config.toml
image_size = 32
targets = ["road", "vehicles", "line"]
arch = "convnext"
mlp_ratio = 4
kernel_size = 5
loss = "cross_entropy"
residual_init = "none"
momentum = 0.9
nesterov = true
orthogonalizer = "polar_express"
adamw_lr_other_params = 0.0026
lr_schedule = "wsd"
decay_fraction = 0.2
final_lr_fraction = 0.05
Rows from block 7 of a small image classifier, named by matrix and row number. Rows with one number within an expert belong to one neuron, the router's apart. Each number is 500 + 25 x the weight over its row's rms, rounded and kept within 0 to 999. All counts start at 0. Numbers have three digits each.
Before each expert's rows are labels from the 100 images, of 14848, where the router gives the expert most weight on average: "place" is the part of the image that holds the peak. Only what is clearly more common there than usual is listed. The data: rendered roads seen from a driver's seat, with toy cars, trees and houses. In brackets: how many of the 100.
# router: router (model.blocks.7.mlp.router.weight, 8x128, trained with AdamW), inputs 0-127
# up: expert up (model.blocks.7.mlp.up, 8x64x128), inputs 0-127
# down: expert down (model.blocks.7.mlp.down, 8x128x64, transposed), outputs 0-127

# expert 0
place: middle right (28); middle left (26)
router.0:497504491470526472473485476535454528473475467513454535473517487449497516479511480477484465508529486499465489464471516504500465524531503522470510501495483489533521474462517512519504484537493544469524498490522500492481481527519491513507508504533502475558534554477502475502443487578513500530481515523523508471505552504534515507442504519466504531521483484472505496490506504483532510511500
up.0:470522494550460457530504527536477497502499475503487511501508507501487520533516512506458483456491468546479477543459479484554544514510486513494489498478494530446518501533543513509488486489469503494502505550553476526525480454540484537529463457522483477475490489494485505498491467476500481463480511481516501497518498501493492508489488580501530522511497493508506498464454493498546502513494
down.0:511531464524486475487541518536505482449534477481517503477491504491505498512508469500495495492521460490514489519508504562469514534523523537491502503476507496542528499517481479516443581519478519496495490497486490530516483550517488492527487474440484510483500512554516504518505484453499443496509459491518491495514523524518478518492508508461436539482509499504488494512511523488566503509485
up.1:486480520509476486458501510511545485451485518447477477525495480521454544490517455526513470522483510494522517535501462484480506506490523499469501492490480488510469528512503494538516494511526475456524501520529525494469494483480496452482518533482504496508504492568476485518533486473542527523492540516515445482507513500528510520575508512477508467518496499501495444466525461522481516487529
down.1:514548510473464496508493488512537467503481513455499492489512479499485487520522494494457485517464479505510526478506490502558497509425544508492496484450465507496505470507504502489512479509496467453477517505504522530465473473504489500498506541526480492472495517530523491528518541538479554517488448488546520543498524504495461493459459494532505469511489524485522499522517518517475556459487

# expert 1
place: top centre (68)
router.1:490477463498507532454535529487511528494458502524483532500472524474515544470568475509496482517547528464489507494500547478517494478495478512508501525490498521491519492490461506524504541547488468496517494509475498455495473470479475509541472480502460501538547458512558517485470496515507498476513536453457516459504494510520469480489495495502451514486501494506517484512513496491481495507438
up.0:469515508450513445535493507520465442575515493480520527503499493475490495484486491500495526482503491531468490508494519489512493471505489521489480492510473501511466502539486482525494500447507497473524521499441466471491501495486505522591471556470514495512500539508491516489469493488516479539516494447498476485496510500529527501535501508525495468514509516473529511557525533530496520500496
down.0:537534476500516510457557482504485532550519526475537504513496492503496477519458520543504530535492518435528479497479487502462463482549489470524536521483493516493528487505529521518517501534525536491500525491518481569539525509491520494486476498542485509504495516536492515496463475454489504503519539497501463516502459504503489507502472487504482482531521494548522462481495492516466517535530
up.1:481517474554473493454484520488483517511486490511467470511489475492500477515485505505518513507543473495520444478446502505460505509514487476425483520461490497538524471476538519481533482482529518496499468465563495484534516512518470503473564513499490495494486495502490471500469473524482517505502538530527438531510480492512470511517495500489503516531507521516514516497506565528531525489496
down.1:500530510478497447517495450477510490507504508474498522528483544469500473499484498486463485497492480538504485497470525495487517508495491529470495471506459485490506495543514484474473478501466507503473525507513524470517466531479475510542454472488495505520450514498509515490506536533482523524481535542567485521462517483506486476501524493475489424555517517480499467487463468520457467538496

# expert 3
place: bottom left (83)
router.3:543525533528480495540543460490510517495481527511485485498460507564488459481496496529485542505454491515495537491512493471470534483503463534530512521482520552473479485528490507494484527490509482479486501492479481526494480449503506491508453502477462505467493538521466514487507533519467469497518528522521504474490500509542501469519477488518522515516504506510421459518495519522486457534481
up.0:502501498496502479513506489481458484503500523505509505498529505501475511516482528580548494500439499524530494509540469530518481480475463505519532487528493509497449512478514486540504522504497510499452509480569442467517473552524460469469475515507496478499515497491490526523461515519494489499504519489514491517508519487554524468523497437486508543499486527505507531479480479501461482511463
down.0:520505489512540465495530527513480530538465540505517508512447482476499478484495495509524527479481523541469490502465532538519475501540461495531448529464505434519517454522487519494508531582470532472466507500451513510426508512483519487494515522499473500484512485534461511497512511500518512487514509491489485489495523498501493512487530462500466488470510502514492485514519482524491497533523
up.1:487501542477509481492473474475518522493525479504525452456489486497513537492497493519519497507510514533530467476461533500478518503485497398486507503505481500529531503513485488532532478510537539497493533492532512476472524447473529465486502481497549492540510510492509496493481504489503492523504474537506475479496473516561486491490461532499493531489450523529536468508514513502545490488455
down.1:535511458514484519498532482527499494488506486507516526516522496487500478509499516534499488512493511494515534501372499529456513515499489537501523524508496513529524445544494493503493449440476473480481519497510463500502502506524432513495513513538511504489490481529564494514495524499516507481545509486479505549520523496493476486528493493503471497483507496529457515506524481484495486527490

# expert 6
place: centre (55)
router.6:512461503494484505503440542508526484531529502532506493514531549558536495518562509508512516518517527558492472500519473541499506489481522460499489531532498523502527488465503482493501528500536464557491497483502515515505511488486469500482480482518491494495505490452533496509509513491523474509462491484511485517475470487471494478450480511482471498483512536499524524538483482541436469462540
up.0:522504561520541483489518494499531462513487461493491486507510514509430507489443465506520517484539519480500521493483510488489481502485463503488493527474496490513541499493471524493482478497456478448531541559464498515514509529498554531505513493520469498495453516561521464500485519449476486488520499506524522476481504509488471523484527492445521461477497485516500509511513495535471498514531
down.0:524521464515505480473510555498547533484531539500501557441457491526481427534497512495495519513478478510485501490515481481485502477479527483498494508468485520526494497491460509504505473514461460481477483503495497451499521481506502506499509502524487496476508477517488539544478478483516518556461517484473553526529488521529550510553473512468482541519523515493501491509506525505496541495524
up.1:492478507505529473474500498525472477491501475473515508546451499526454465496501444502500523493519504477517513503527511471499489515498507459490517505476491521441505503513486507520509530481525468457486486547499449507460478496498495499530496488519501501522503513450522501517539510525485540538563482522496508477487488501513477465450526568526511571489491537446505494494489488493506514524500
down.1:480526499503537488501509514512502503451544471486473472502536488500514462553510466506534480433466495459517503493527495528506461457489513487538480438513496503468491485462510563523490481470520486561519519462455512517500519482444497491506473509464510497480489489486526515504502497503514496488478493472514531478486467514516526486512521527489481524508522493476533456557500487499508499528499